Weights of a small contrastive audio-text model: encoder arch transformer, encoder width 192.
Rows from block 3 of the audio encoder of a small contrastive audio-text model, named by matrix and row number. Rows with one number belong to one neuron. Each number is 500 + 40 x the weight over its row's rms, rounded and kept within 0 to 999. All counts start at 0. Numbers have three digits each. After the name is the row's rms in percent of the matrix's.
After each neuron's rows are labels from the 100 clips, of 14976, where the neuron reaches its highest value: "responds to" is what is common among them. Only what is clearly more common there than usual is listed. The data: notes from a synthesiser with random patches. In brackets: how many of the 100.
# fc1: MLP up (encoder.blocks.3.mlp.fc1.weight, 768x192), inputs 0-191
# fc2: MLP down (encoder.blocks.3.mlp.fc2.weight, 192x768, transposed), outputs 0-191

fc1.553 020:492547504501544515509439477509547492438413463493520526534460486472481552523499553520453475534544521523533545455529468570442505473494517552544445465453504488496565478479498520408506537471513566508543565414549480431521486450571542477506445511566519524552422488457472519499548492502494468532517518519488486510521479526477453561397514455418453515513536487463546463559477482484518511501463399461490541485521546427564493501449512436555521447434554520432493496481425475503501439435457512512523524425454563509461485531500561438532427506460571502540470479453486489547484472499485471465
fc2.553 026:466541481422469477436504436515454495518507554532524507528480492518482443572446436488500523579435518509509481534542469500542506517460507496516562531522485535583530476548474452503543455544539420467395492570520507494512570475438499493518550437465541505577528551486559480413518495528512544444512467510511475456471432544497484478533530556472522499486426450558417485526501486480478428453537537447482453497433503512512507508516447455501506533551518472479445485511569472473543472518544489425562541535439455551506438550530515544494533500556471486501438453445507478451523562437546526552
responds to: drive (83); notch (65); bass register (65)

fc1.278 025:481472506547530489508501483508538553542430497548451484511475557524530447435471442520508504544535543508478502537571496484454500492549561517522511447451476506507476471526499485407464532541453462469413569550466558461541467539506506602479491516452440530497481529543551554469529514514576496494572408499564468508469520452507538537479500517515502464499479510545532523562451395491455462538524469505577578584493547429466479444451494505509492519489498504586468468474535452491489527481562515546427520498480559418505540545492422468511553490491509493489507431439519465509510447418517524520
fc2.278 028:489497514483499419458535415516482445501471516526440556454510543485467478501575547482489427490486485461409485517507484477518492509543419538547480538552474536468483506482475535587452511553510550474507438471472429496479471536550545547573527484576549471496524529439462461492520513538475482592464566469566507415511523513449519501560459490386527513471465556504447486507582530493456481542492511494565440467459525528473509457439520479520512521424474531471523522519451487498499472493527510558566479428477457509476523441474500499498518488567478505474571450518457520547493623536479473501
responds to: tremolo (70); pad (64); triangle (53); filter: notch (43)

fc1.611 093:523486524488506527532456498488430444573501502554469528563536459466477544497476514583513494440505488570480448478508501477515535451530551436500522495582486484540551492492537488466485518480542583468465468470464469404466423530571539441495495515482459494493584530474476498458550456478514512439449426501476507539477521497574527444477541477435462506498496513437527509540484447526499551497595495539551437487540476415497434585528443487564446472482499522435505541493534483531543468455526546468470459528538473499521480492505425479480543476515453468449506559530477485580562599537452488527
fc2.611 076:505479531527540535536474403551480443505480497487438553493448527525479477493487568494540467512546464523387496491482510547569485458463503575536506527481510502556536526476528495469451544453483547389479457466478405504431413461512467418453493514568473518469506485455462474450501514473443511445493503508499573503500416498474433518489498444440504454493494558496499505468425596573510522469395551551490513522539521488521505497568510524503504556534458495470550512541517559497539477473494487494512544495486558480580453526505553480535525473451541521555574435524479476519452487457505486479
responds to: resonance (85); high-pass (80); filter wobble (53)

fc1.618 140:511524468529538541552401531453503507515518482525488527571461505473464481447448542522473529510550505428410547498521520450487572546528454499576550494470463493465504512420548493496497436443502561534482418421435444425502441552509548438527465445533520535512526476410499469476472482459482464429467453479503503558509503532513549516560524478479456447515550525433466443499498513472422527554535513592546533516533508481467439536513535496481517551540538506475470526492557508512509447491492475393480475522522491468471502485425444422502540507520477462510501498515565501554538536424513485524
fc2.618 118:503459555618529536526453506505530575510533540508439515505479534502495523514514514580514571509493527565495516499479510579449479393562497461501476479492504488555552488476587506388441551493451527451515431502480525491407529529503482434526521478556462485464550542507501470427548495445511455427526498451457417488485527459530531477545494504449561467482509514485485493479462522564477487460470477602547510532560490510492465439570491557461455558453501452493570491515526509530500556515474556491508506528481535494505461529456480513497489460472490520433564493449438529466439545447515526513
responds to: resonance (94); filter wobble (65); band-pass (60)

fc1.183 016:481513486498464442564479581507541539506436555487519521508469533529428404483494464606532496514514487583535494484472441583414489502481538485537487488479429465442553504588447551513517564472420583496524495539432477465542489582465512477560548492461476471527499584504478450514545493436527448481502509533507502468531461491456550467519570563450549466487527446476533474498520491548456441524456463475524496465449471497486493556485460526517457505463450424467511482486532508448543484506537515455489501554521546439505511504424523515509485431468542493459469535553472482569524526543469455454
fc2.183 019:485533462529540446531482450462446560552518510506496519552447542484427462532538509458428479503534454457522525566568517510469580476558532522548504504469541508523511524535494506507505452453534416557537513550468523525466563505450524469433519414529478535512448476538439518458517516500535460486417545495555529545571445543504468534567534547541401478563498509588534541490529544513476457480490437446474514538493535536518545522554475515460558551561493524525462543489551498463542567486477540550475572518450523520517497559479536504485581492534509442497488472528500594484455521543543536541
responds to: echo (61); square (59); high-pass (51)

fc1.76 068:493533555496467477516525588384415414474489519495426632505463527437502513493545528551527509512506550476515489510541502479524598453507505460522531495557487512505464533569468481579500538504466528544569525506555463498509526466504492457527561536457438487490526514488507546459564554543480518496496486466545480516542510464506506439487534478408579483474512542501479515458425574521489511519473494503492502517542504446444450555500471521469576593489500489445504522455506524526460484494452531535514549459426514514478545500569530585545485533483507477486470465457542604444525481463508544522
fc2.76 061:498469469516496534490508438434485455507526555483551517545414541375579500505439455498528557476520580422533494524522414463507571444449455532453455491544456477523457576544501492491550485427474488542535524503470495484581573413540540473513522507501531491490516513453480481442559490487455457475563519559541457496475501463478546555461550534503560410530471594497467508489495452436521528525478486517522511445447479523445517572460510416509536450508543483538548549462503488493464498508493498480480553442470502491496463525514503532534500507515503450514460497501544449540571452510527504560
responds to: square (59); band-pass (59); oscillator: triangle (41)

fc1.696 182:439522511545502537482501518549512481514516512485463406495507503495512464421448498489422428439412454465502501506550439481491508560599554574483467486477490466522533558599454514529502490455483483500410537483466558524470541509504441522480490488509448482505495402429602418460512546498493522475494426459536556494489556507550516537519477472496514517481476501526488545531458490605492560497521443546447515495452495495479469478499509579558517479543505516468487471451510472507492507477581541528564510458536542519508546522515420466467496474547459419512521547518600509479492557525522490520
fc2.696 233:558520532587501406512514580540472494455502449492497486496561421479559424404469471536436517513540492480500511455443526517525543563507452530506516475524568499512490479581522471551466526527516544437510473491542465436495492526439517528493462499518434512475475510520511451467484519465518453492458497471471450521516467540443424518520530545542457538435546487494492472536405512583507496587493536467502477581515524458527505512523475488510472544462526497480443514589485544463499497567483461502466454484513559526420613550519517526572480527470469463487489457498484519434438547439445467502
responds to: drive (78); pluck (57)

fc1.697 062:447495535514501569440487553503500509524540517498507504470507516503575518500495463469510583510439500506477498492508502535518535464508449448521435458517541592462519508501580436493545522438514559469539561500522520471457562504481500475566474556437458519524507466513541516442531445510433549487529501484522477497563455549471535463449509417449514565496532526576445464582499536458553464585550539514531435500510535490511447504527463519567541453485479460452575469534561554518528556533475544507518490496501475476614520476416539468506507505491487553510484484596482552523506573539434562485
fc2.697 047:560543482517512511534507438464524472483508550491491468535397560476520469581474476491546543497513510507491537464523557472499535539461523513430566537525488504506521534532536503450477589489548525455469465477514465486519519465464524499523537496544489488493547503500505467491488514494519519534495541549570395507467469518485492496410498471449515476447511510469451527471527593481506493478478485596500622549485580553441469463426549476536514572535421502460500534433499559532613495426508471473543525480532490535537460487549482534520446525500567472537564436511505475547543491501608489493
responds to: bass register (62); saw (56); oscillator: narrow pulse (41)

fc1.447 109:483515486512558474495552527436448520514562514466457560453480459519481503500483499547461560462514479440470592478481503514515404572516508500643585537482503428458491529490480487422403468460528492533498487485516578484528452588468474490514437485522473456473520534515394505444564512524527563479543550528457566505542518513576550471473520474495501468556503473492525495475564434540544513535489503552487489496517443522461470523445441457454463498538500550528532533476491499535493572514467485493562477487502500443471502577535430535428539444476454468502469540523514492479518491479453530520
fc2.447 100:547521590510428448402519524479532436502467490486466510506506525563434490567548480498515465552517511516508519516529512538525495399557573506459442531487427586528482539423480500434527483512551468533529559538554407493523490454518518482467471539520560503512504515439479497552542464559453476502500475476553497452507482491523480525533462488476476478491585515553411503488524509450415501425470497479526551519552518482497435529532505430546539509442517507484451407471494466531434425452471521453511566524471497561506534492497501470512583565565507530472497484445501529484515491500450478547
responds to: echo (82); triangle (74)

fc1.715 018:464463450491520464512554491477468567516488520456549570477458457494518503535464488491517502490534527536526485485480480548443497530542469516484559452561488465539509553522551558448468466518483535547399534471577524536487549512461444471491368480575474462489514556533504577523514468544480557420513540480513495488475481480538463415565561419470529496494458509551486520495571454521520456510453461566529485440453423496428552506521505479468519559531514492477467457485499448501503480536529527497463547514605430516503510454469442487476446493539524464564456443536434508566498477433495475523
fc2.715 019:531421575512490448553500488431501437517558387467542455500523597554532534540481448483443522546546512550440563423484488494516483471506456514490523543545450571526453496535537547484544486455455538512554505463462432501525479492450520487514485545495516495485537447541574459513515532439438493529476534531413475524487541459558500490483440484494564501488535546506507545508523550514485513472446535462510452529532543551501535465489539562543540524431505457538509521426456502480460446478542440542497497491525549477562562566523518540440444512558462529454528503443541467453476510526463466429
responds to: drive (96); gate (60); resonance (52); filter wobble (47)

fc1.291 045:538563419565534434482493563537532514476523494591465472488504557537518556468511505494469494534489528481506506466433532519435499496496482478484555469430485493514546444531567545448534428545535414533457469559531527531476477611465433527479536502443481524435521538483508406517543516474473542478521474470460505493461503506487529557467517482505518484577528503535509474517563534484492499476491506571514558521517534501467475517478505447528501575534491550478528529435473525564460536513479538562518404503541588495512432501503478534519476471574547427537435522464513438506559424537505584494
fc2.291 041:482506592540466532550528523431463495514453469485522508474479458421471472561528455482543489495491504556439540473469510475594562517459497497514432518483524471524524562448487481470492557444515465467550514530481572447562487442516552393501511457441444509522502479447461535482451530549508483591474620545501494488556504542465473464538564552544534450443615490520537480499466548529449497493525507485491509526558542516514495474482513485459490489493500461511552537473533481505528502440463542494465501466512469545502543410545503504520502494511517581520517449509443495484400573507477413523
responds to: pad (91); tremolo (77); triangle (36)

fc1.428 086:554511519486486514520577590431444509577549486488395511540458454549549433519518523515576513476520497512527522530502503507590516469505481452507522567471510480460508573546495578486474532604597477498501460472523495488526511504459499458541443535501507521499491466490481511451551528438505577475422474553519533490587550451457536521514436541497493464459498505469483444459509503482414559428557432533486511543493437543472500500501547434459462466551417485540492492462484468486515419483444515515496489494507548512525583515472447504461536509526528531522490491516502508405448510497500547483
fc2.428 079:485540438488502529476502515509493505440561493486473508487484511501532407475476457521497550536471479545568518571510537487521490566586479549494503474468488500446413458493479491494487427443532525530495481517490519514498490496468509447456604490584505473512452581533428542540598521485551554528475500508451512497472484505522539516507485498482513465559455555463552528419534455466507481495501506455517529540491510471512436454471592474523453517539441445466462491488517443532470469539487549438590470477516450501439443493487541468481475474526563561485492506490613594554538540562470589497
responds to: echo (100); pluck (99)

fc1.357 139:515496505536519493611421454418543473477516583446480521519542518534489517508532517556506464484468520520457458550517504526496502542483549471463487484519497433536489492442544485493510527481558533471463498524470463466499462580458489514451486458428466517486565489494543466469425457475540548505476505497539466453553491528434482521478440511465490532481527542500456464500517477559503496488471537545512437465474538423473463503545538580589472494494536461522461531542598506599496379500479477543518515415516456530608442494450491545495578486481518504430461456514476496434517511497425490523
fc2.357 116:506511493525510468555434467577537537484479503450466525501451546502528516484498475544490541582576558560530490567538510485488493489551506488467509491518497518503547476436535457547496515458496525457482465478445517546486438500525508560519455529499432494481515470466490434517481492521536517481559525518482526469496488460536541507564544411456534567457474552538448484487482497540456464491512482457452523488508468457569397506533644537487515451421498492541517557617500560476438542467454536493529487531468497530466450492484536433487487460513490461493479577573443474554454551514469436590
responds to: resonance (91); noise (85); high-pass (56)

fc1.653 033:464466481456477492502471546462548479494555502519606501530491559508431511490533476585601496530464546468457497564474454509508514488496545553484506483488356488553523506418485499573503518461440478520452535469538481465527472427413542507443544532550553513571500507430527517507487485479421496478511523534479477518492493484443491469490500536521443506475436501458454464479515497525513518511534494469492521643551512398510509426550535502557514536519448483555568473569524488494496525517494519517567437470501459553568488443504543520472515508489564485511458453475518506466505492516482459461
fc2.653 032:514578513522511429573487476546514489447474543454477471484521513485530496466466545535472497557504542487533478458520524465468509453536440560465475494456396503501512513493497504556517485491517489426508494538409512514414518523517451478501505530483394537495526439507554575469529505580565474468528412487563475484486521558568456505492471475498474547534506467543502488519468445540500535518461497558525515470477481552538495480523474530500502437440559476506490485498455564571500514508471482589397503514526512483489544514549450471435479482466533390436601525551539443540488496531426508553
responds to: resonance (99); high-pass (45); filter motion: filter closing (42)

fc1.672 021:491480548495528540528468495511486486558493473457509585535446470518459439556533487480438520556489465513467515531460591488506539541488497471479479524499451436497511528475426473439509488497492508451468487471500555514519491427505542485509444447453499441525510467487498458502459540470465515557483542534500480458532502553491489512454526505490494590582487560542523504412535541536456558532447460488517434500505504585475500517452554536441568514416505479456525515461443431500550467473564569610398522506517518511578497472496503513481466468540525529495433475486447561431496474599538481442
fc2.672 022:486516427537511529458523505522514498512480523540566493488530494474459551456480467502532496535538564464486467458500435489545527548457453530533449553411474511464490481539518537473511527451497535511568535483589492539500497558518561543508484547505489539523476511554561537498462529543538565492503505474546539486583425540449461455497528515493490413507498531560456514461471508461500439463514470481547572537539496466556486520577439538492500529548450537468470497531434593465531555505478515507599536483543565579416548496557468499518523461431506535534494517583527581505452473450459511564
responds to: bass register (86); echo (77); drive (68); filter: high-pass (44)

fc1.372 060:437526504538449512485527476463542540489544504481548485532506445489540504456537438417487488472462449458511499485536433497510469484585464555480497523451495528494448516643602469477467517508501479514481504523552519535461499525502512438489523501449421495595530508508425513537548524524484524528475532471552548508542450512425388513478504517549480564556489461519496555509465510512478467447548498537500516502560457575543438547482520459514500502447443488484505493546460507481442430487543500538487527446556503482491413574462449456492516413531493485515458517447461399519537510467469473500
fc2.372 052:500440535527472552493511540565487590425434486515509543496521437525526520495469523466508417441472545494578475495492553426510594457476559492494476495523565460514548503547526527510555493471544431567512538476459527466479592512508433528531472519552502513480449474474545507507454581466461485488488466490502461478563503470530523492497583509507501506436476506448448493508540508585502508528528456420510454513546481518460520433530513547508492486559496543474539478467406511442487563565475564507472450534492475444501538569496558539456493491490390523492445467509562536489534506554536533462
responds to: drive (92); noise (87); no filter (45)

fc1.326 042:617568518501451538498571480514536460525520422594448462437432466459500532437456546546474485495531487505522525407446475540534557518481489473509472460533549477532487525475488456476497485618494452548509433509518490488507492492531523529490520529458487507465586500454414537477531537544493533613516477534497499450467472460506498549515469456506505536481508524609510433577506475484535530606502503450558548449526471529477501485507473451503452507484536534482485508486483473449535490463435489570464491585476496491562462496464442459518460499547528529540500487496525492537532550523511435530
fc2.326 043:477477498523488447406493533531445508527490501537484497559473499483517582588518534498515496485510521498452538536500422520505452509438500521486527538445498567604531467433502571543484477483473600437521499480479554413446424479507505470506440476471419477545493513512544505502448553441501502478508575510484501568523477515554476472471514524453456465559543458438499438460481516476575441498562507486461532508559485444531493507508474557446526513514486411525449497438512471532494459447498443591471448483503503474446525484463563515520525484467459512504504478536417465437509449530416512518
responds to: pad (100); triangle (30); detuned saws (28)

fc1.483 028:484586431554496449506476578463470456577440465487531501477585485463501530460546529512468512495489466539429444489481472527463470572533544475498526542519458453558496518443504501442483528488575433484461551529517433459558447464515488544505542483490526519572531486467525501459494550565491525456476498535431481479528500552495472493450496483545487509535557468446463553529574450481535488490523538548541519559495481442528486452525518542475480553464537466474564475473465547526467452440486542455476403566548586547482474519534522569513552512570548458506537491478548542458540519452566542467
fc2.483 026:518494539523505476521445503478513486524530415509492477533489537520537493514461447439535511574522468458502449477558553466505501526466457457515471516431420524508576510462470524486500501492458536460478491491528561461482438488493475444423413492504429523431481508435558433513545464463522428520523536498594503472495449485424524486596543490448505514432472555528491472496555524493486486514501550464497581450515484537490464560583530420444464495494462467552544529518506470520559541496470467553489515542486488493507458418509486418478504412487463504479581504539433484599470548527502467499
responds to: resonance (68); filter closing (61); oscillator: inharmonic FM (38)

fc1.228 053:560495503507503484497473450495530452478552469492492499488536549475520543474516472545539511481529513506541519450504598586501498476520470479455492449526562470481530533519484560542569531467553423582507504402589531513584508550468541571483565515543525480492505435544526513463547524462511543452437562483552541545532510557503527452519471537533514555433486488474537538512440482496514508577442453456520566490503519541559565479479467499497522455529475566459491478502504621527566519531516508447549538536445520450569435517485461451517454549529471457469451441490455488477459472542479525501
fc2.228 045:484462550501553552478556447529544494531479492508472498561458457482509536515519465378497488569468541472469414524523413469499479536543421496507459497480459505598464447563517520494484503499476497519415518510500474536454542464479484533541497524577497483563571506524566460509571445456495531504500512588442508498442498523528526497450498437440458480407466482481528428515518523492539538525413480499489464461512449506472582548530493478510484480500446429577511473468545475454498523561481518516503464488490527497467471459524564558553481544497532477560525480455523429441526550464567457487
responds to: drive (99); inharmonic FM (64); envelope: pad (58)

fc1.492 067:478481519472545427485482541551431502506485522447478512561453543505479500528526526508517520529604478504521473479561395562528471498488534512490528488485482486517390527464439514445576550466449500466553468483504554525540491560538447513466416506549453526487568489507526469512549505526518470532529482581459489482467488539514493505526589457482455561494567491474538494476390545507521431512482426547485514470500522507538429491468520457496517553495474459564454562563545420480542521578529482513567463470573511495548556507546518451502495501524456483504498504491423517487462456485408491491
fc2.492 067:476521519412423490513529493519530488424484525502475481456517497499484486439485533507487507489562491532558503485500538455545502482502483553563543429493524586491491441438447485492515427417525469485502548472563489457462448515558480471444562461473575462505498504452525484448542616556490516474546521477525493456513530550455470537525582499471471524555510464551522465547530521511523427444504520489529483503440521545455447526574463556528435508550486579555442503470493502541511522475507514521447450540450486491541500593488525508421548477493479426472460486497485443513531543535541603546
responds to: square (92); notch (83); filter wobble (40)

fc1.632 024:518477521609470508463470457533512445539488501510516549581536491527517578517519468543541508442479441553465511514500447513456466502416505458451523595511495487570499511474397527483475532562448442543498587489475477542474526477507474519434527491522536556546536472484457517470521505538532481544585505464493558449512448481477526509502474472516493486474462453524473597446532486466528486518465550541494557566560508553482449514477488490508567560484519505480504530400486509476505548445486492509518458468495554405467471544538534523505426551469508496480529501522444522597484549518589492434
fc2.632 027:498489534475424480478522526500454501464439501442455529437482512506525507511438546446534517477412520457523559498535575458547491484495498533489429457530492451559576578495485541468534459424460534489489519552505515423527491501480485428543512489436542529502559437470527493423500483505527507507438552580532500500429490467519469511439487501485468432423483556464512545524499540407515505559489533553504484468528558581514401487492512439467512471484476495508475492474456444534523480486511523491509456519511540519434449500483573486510470441550513542491573493464447511507456411538405456531
responds to: echo (65); pad (61); tremolo (52); triangle (35)

fc1.190 026:520512544592467492535482542530468522504533508473467491510516520502535480575544536524521498616458461513488494518439454498511499533525507524498512502501446460526399450486578422548458505467499540467497480541538541420471491468471548527488462536520487477476492543509496469393539577460558483493531446522432473515552544519497448517507471520505492517457460512433494470477414527519429510487493543485504482498493523537504578488463563473537555485557498442573468519526540501468505457463482566516478486401581523533503536524549507573550597520469540536521567458495466426491439580485479471547
fc2.190 028:430536438496533522476506461532531518526508484515525503500550474470487494533541456562417467518573530493456532482559496395509486430554468483384458549453512545410550527545504551483534477488518542474444555485451527488593513548528494557550514539497494462537478437471483539537444555480525567477515555476553521468474456553496455475458502502481515502538513414497504508510559499578574497498527542514455504501476500503522461516526459554525406559443514451534493470491559476537494555506480514458485423515411483495577534537478473459442539477514591479452456539541484462536515512480512496512
responds to: tremolo (68); inharmonic FM (40); oscillator: harmonic FM (37)

fc1.487 026:517537535544512514495485471566509485504443521572578508521454510477541547488489514512430539529512462569570491467547513449562556559461415456457507473543458492508478459554449483534559519534471553492507485427551477571512524489490487508540504497518453518516489547360499482540482430507482481486488514497490555482461545535471464481547444421535453554507519530506488524479509514524469538533503508435459519448512508486404476501445551473494505518465552521489480610510517501477543488472528536450485492560516533392468433532514449468569460442476533511484490388576514479532458548497524506449
fc2.487 027:527505526502529446462573489509542461529513496477499476483575544473542503454388508526553445501499489504484547457488455518442533425441531486509556441452543542492496506431536517430477466497507496510460470535496534424472506485472468446479470558484567469455515521550558478513478548532548524431599496537523554461556508604535432444499517520471545437521535483463491541514477467510549467467483532556418505535474583546512427515521510475553445487519470573485478493462454469600563589531563523520485461521505487531495459510467521493489467526511565415489509533479511447506476515553501521535
responds to: bass register (98); pad (52); oscillator: saw (31)

fc1.763 087:500482454445544448407530495517601524497480541481534497504514499507466489514455423567522549461485446621516426476520512457487519536494518465526503455472468460482495530447504560505502501530441504502520441545539515422444492519516499508543380515515552509477505463478518489565449523637474422512533487484460524605504497547547532517485514487538483480503493530537543519535479544534519447490445474449531631512452535501475547547542419518485508487517502514516482520501490536511515509518487574530483507496397510448498487462505485548547485492524527473476531511456423503564521483495568561490
fc2.763 073:474396514582467517518562454494528516498410538515521438498499503438464512541490563486509507492455562509536510520519492495554540531561452558571507495549498474472461498526592520416585427509537473487508477574498404527510475477578486539536543541585555457470523488506529488473533508467523460455517440568507446501467561525524522508516567463530552498465482429549493462475506561499530546513483533503484520449454483450495492444503471486519479487452496540583531515473505459424507522511516433524512485524504556447502415508465510562470510510527511497531558507465426493537502540464614496463
responds to: tremolo (98); drive (96); inharmonic FM (30)

fc1.748 029:467507467510570473466463505541433509455522502508458514450521507519476481566523440542528485548541511503426603459457489465452536566529475476486553611482411536564481514538561514508452520453532539549529445535523507479554474526499468456527481575572430546525494446541520551552534519507545542485507494563563445565562458479469499493462506552519535488530466445524483490488533507509540533555530551502515437475519462569471574530471485573511525530453485474461514509493465528549401460564518515496418527487518480481478451496537442503502556476548494561444546504542495461532446562492485516468
fc2.748 029:583535470467499525418549498501527527400441526469533442592523494517487513596504518481513496485501498451622469582545494519469489549492477511563536471523456538474442451494467482511434526540460461475420524457482544456564466558508499531458435556459535478471498484499462503418502551514573452489521507449454478456512467426587466546541509472504500490427491492480412480562502481466465477506476502462495549491501483458503507455539540462513548534450523441533497446495492528514489514457457478507529532462490453544432523488525492473419544462509523528539506516454489552543490483493550403551
responds to: tremolo (70); filter closing (61); triangle (50)

fc1.200 026:500516472497476444460481521467457433476509533513489530485537466451581543471561499588530494515536553520504453530529582499463453526489544525495487494541483524414439510492498550505517512468535485518521516403525575469556533459514530531457481521477508434556518482477451474550476566468477518514449523480476483501513507506517429468505483442518565498488516452400445528532525511501498465495512527459484423521565467481554501496564464481492506475531470444439466479568442453446582478508519575504570461433548481607470442434508453484530507579453591534528550520554558481513465472464518542499
fc2.200 025:505486535513575509550540439487451477560566571462536456545463544487474501546453518535527508540498472468465465466456476508557546448449537583489450509502527501470468540520494445460505560526484491530507509510566502573454527525476519501433436544462453542388522451545564466469471460453482527481460429489524568547436547532513510510395552479449419487464491506475493513490434525494482536533537464482459569493488502471432439524566501542471487520463483562496521507480513482548538483522479530496538505550481472527494547541535556439428517434429526452500519486526450503515564531519454444579
responds to: resonance (86); band-pass (62); oscillator: harmonic FM (32)

fc1.533 036:476513460469462502488494456548483484425607455538545509559588465520492515514478505490468543515424476533595467498497500520488449483524564475492548408456485465476505540469501479510510526482541480512488488582464505512497456466541480500531565468500467492480464447492512491522496586472504475502494491496500477464482498437520487392473552494531499495506564571514477506513414521490502459428478514522394515516530500566513489542497432543510544429482469535446570464529488414542463566536545488496452440478493516507440585562448450456499595510496514493478458449479451497463409452490498505567
fc2.533 035:545512558451499514510475455482506571498484570528538508465458555545465421494548548487466551465545468516531507475527521446568533524519547553488536504522448533437452428577564477447455461566446448485478492428435512546560566508512516567495441420508492560494449494491537540543436529476550453503467490553458505465573560466469574510571478490520547490510476502501453492554523529468500505592511512460480497526497487484470507492567510490505517538530438523529445534525501490483544517474473547478470467538497489528507553535490515544561426522471488508479508457447491498548568492528595598421
responds to: tremolo (100); noise (94); no filter (46)

fc1.169 192:501496543547571486526563553486469444512482573555494519558427474456457434480527487508465471508432512554500509453463430558558487450485523485526454473563455546531495487473605545463490481528537518458550529482466460537518452474471476525454539525526454466481507466513467636480516547550430557480632445504502437515434523463549495516537482434431537428458525467512487474574433512557460459524480424506475488522491484431512464535517524464534521489550544468473460559519492511507544473420496530506469506456498502488573511503526475491509493478513495495459539533494465467430525488492511533544
fc2.169 233:479475493511550500553526420522449482538486526525484600505417550572479564517527573537484473490547466484486472499535511549550543549500484581480533533471527527567566556380527465499458577549504545527514518459509455463468501465536566461459447512596487501476536440481537491577460502431526487467478516470520528503505549429478475475502540470486528458519512527447428480538574513526577525473437520437452515495588508535510489529497493483438533561510441539564478429469475464428539519487549467510494552535448498455531493509509549487507494526455489452481523498487531468499525454448475528546
responds to: resonance (100); filter wobble (84); band-pass (58)

fc1.554 040:490531507482453521500521459458573466411490577517595535564522590598507492452518489521475531546438475474433522477459485507458534463475508562484430508534498488529484571484538484562568520439460430455474563511534504513492505566474518501521479531496600494476490452500500534524465456550413481432557585518623506537537467476496542505470558485477556468490475492513505470512467493470497462499489542458517497494511595484523496443454583542594526449496515514566499473478538519409505547486516481479529453456510470511474463534455437521497481542517513515493460443482500489499496537538502518541
fc2.554 038:490419469519520395447456486556550502558471469471475477551482506424545512435426475464501474514516536584461474546482536486578441472554472536502459478479492493421485545555483526437432490510528493512546496488452489468472452428445554472457516529511455515501519505489505512473589528470466481527445537558491491479508551453480414504433492526506461529546495504473507480489527520564551552543465446564495561527502446509535528478548463507484496592534555547444505509505485564502507478489439502547442582568475450464530519539528484440472469488498480479489585512470445518447568433492496482444
responds to: drive (82); noise (36); inharmonic FM (33)

fc1.640 035:513525498479489518501476460476413457494485506424494515500425481438584532471458539515505475558523531468443486498530545485497574490556486540483485515449468480548510498550487463474549545532466475486493525491491477514511604449494492397552539530512467429496516534486521551451521497524523498589510512515530449505458434484464513563459471521410573458459511614474470484562467482452544444525474486546579466465460502476485462542489479489470548439535551497470493515548452485533497458503499524509541553478450496472443527491539587563533532577495557542523439449567507567539546559543505473456
fc2.640 032:476461571583494535503553455537437446484443554475573533517496505494520481498452538510551520458489476461473500521558508557521494432443453483520514536522440528443471466504516515471482515554517460490533582519455446445502502509512513468468530500480463480565430553479564549432546482495511387440467456568491501531496510448455519547446499494495530496524405534485462529480523566534508585476524543525478515433477422507515589527516471489506490528443511496504555556453567481552531456512506477429434480486490486488494489512483590526507457434574492449548515512557508543519568483517581525521
responds to: square (61); high-pass (52)

fc1.82 020:548477476547501453434548495406484475473450501549494469503497520503485554460497471533525389416484469549533450512540471470595576468498514440509520555516391532490522529450478517500511561465435432432476518509450426493517472475461486485496473502534498464421507573521480438525528458517448574478483498518485510459497547482414520485503608540553495462533453534548514481527446451466558475573590510546469507487504516502497513460496488512530514540536501445469505484525566482473494466446546574465437469516489508492488502459477462492460471503530547502450529557430460488550520503535424475526
fc2.82 023:471469582453434464467477521418528508514563524460404528490530459512459451561530492504538524536508456460527539450511467434513467500537488495518445450479466493472597458456462477521522453503478554506455490521547462515578448477498493447489536485560456512474510451511482519501503548494563468523469451499501517555567543468546467451540492514524475493585458413456472527447590445458478518501497468539447472507470461541542447500523533494508507573526549460548510520445464568584559436505488443443493514451503553483541535523508520497506509425538583497487461501539384505504513554518508548479
responds to: tremolo (65); pad (62); low-pass (50)

fc1.724 194:489479499546491459456513554540485440522504542400470540496514512467505586513528543489490442530444456473489498492475533558472573511463508508517498435568511503497463552491474550471511510444559515455480504463475506421503477478573498510514495536409468476427517600476533447490509559456473517469509635474485519505510514528509512556510532525491452483564462500477493521540522518469504559533530484501512477484453517476522477490468490487495577505518532474558463571472484548549558567551592443553535492523466523487585485480561462498527478459391484479635487505562533486437474493506477543500
fc2.724 181:551420508524391524458496479414464463481460430459510484509533547480443509457473440543523586445488475470495484513495544527474527492467481603502473462499437530507437442491453468501444528541502483477485496497540400481461547472457489486498502485430495458526447481538451504438517512476510472476518512488515526514514521541475515413487557567431515484545479442484481527489578595493485501551465496454498516554523504458550478465477467529573527454465494484583490474528442447495478556511514504528516436508454547563483525492527516439472527489419511487479428448528501519408473501392451482521
responds to: drive (75); band-pass (47); square (33)

fc1.619 065:446513504542536523423453490522554532485483469544559563521535499491480503532454514451517540530494533529557529490478564600494566512547417466431430505475435383473521544495492449485449508524452426518556448473609513487478506560503472488480459444564513461516429455565528475513471517500550609525530509549512517492435483499471421473455522485511498549491476523521440471520482461505497587564521484447495529488438563458532481563454515495489544485452503512549470530524531525471524513459480548555517474541480502478466540456455433493552498530518471498503499524483472407509472497514532531430
fc2.619 057:462556453538482547488522452512536457440484517525492525539462535524511520462493481504452435524495543463463497455463428427497528417532514570496512499477529593471476498485585515474536483589490512476416446513465485529434479510520486489543501447472482544508522451459519548464512538540489457568444589442469508518531485459453535503446573517460486428543501544518521489475469524469513447566423559518418574449446513521517567436558481506492519524501513479491500554467524503484560489456511501523524496542526515568451446556532541577512420488478516514595513502438454482469505469444510445462
responds to: bass register (100); saw (84); filter: no filter (63)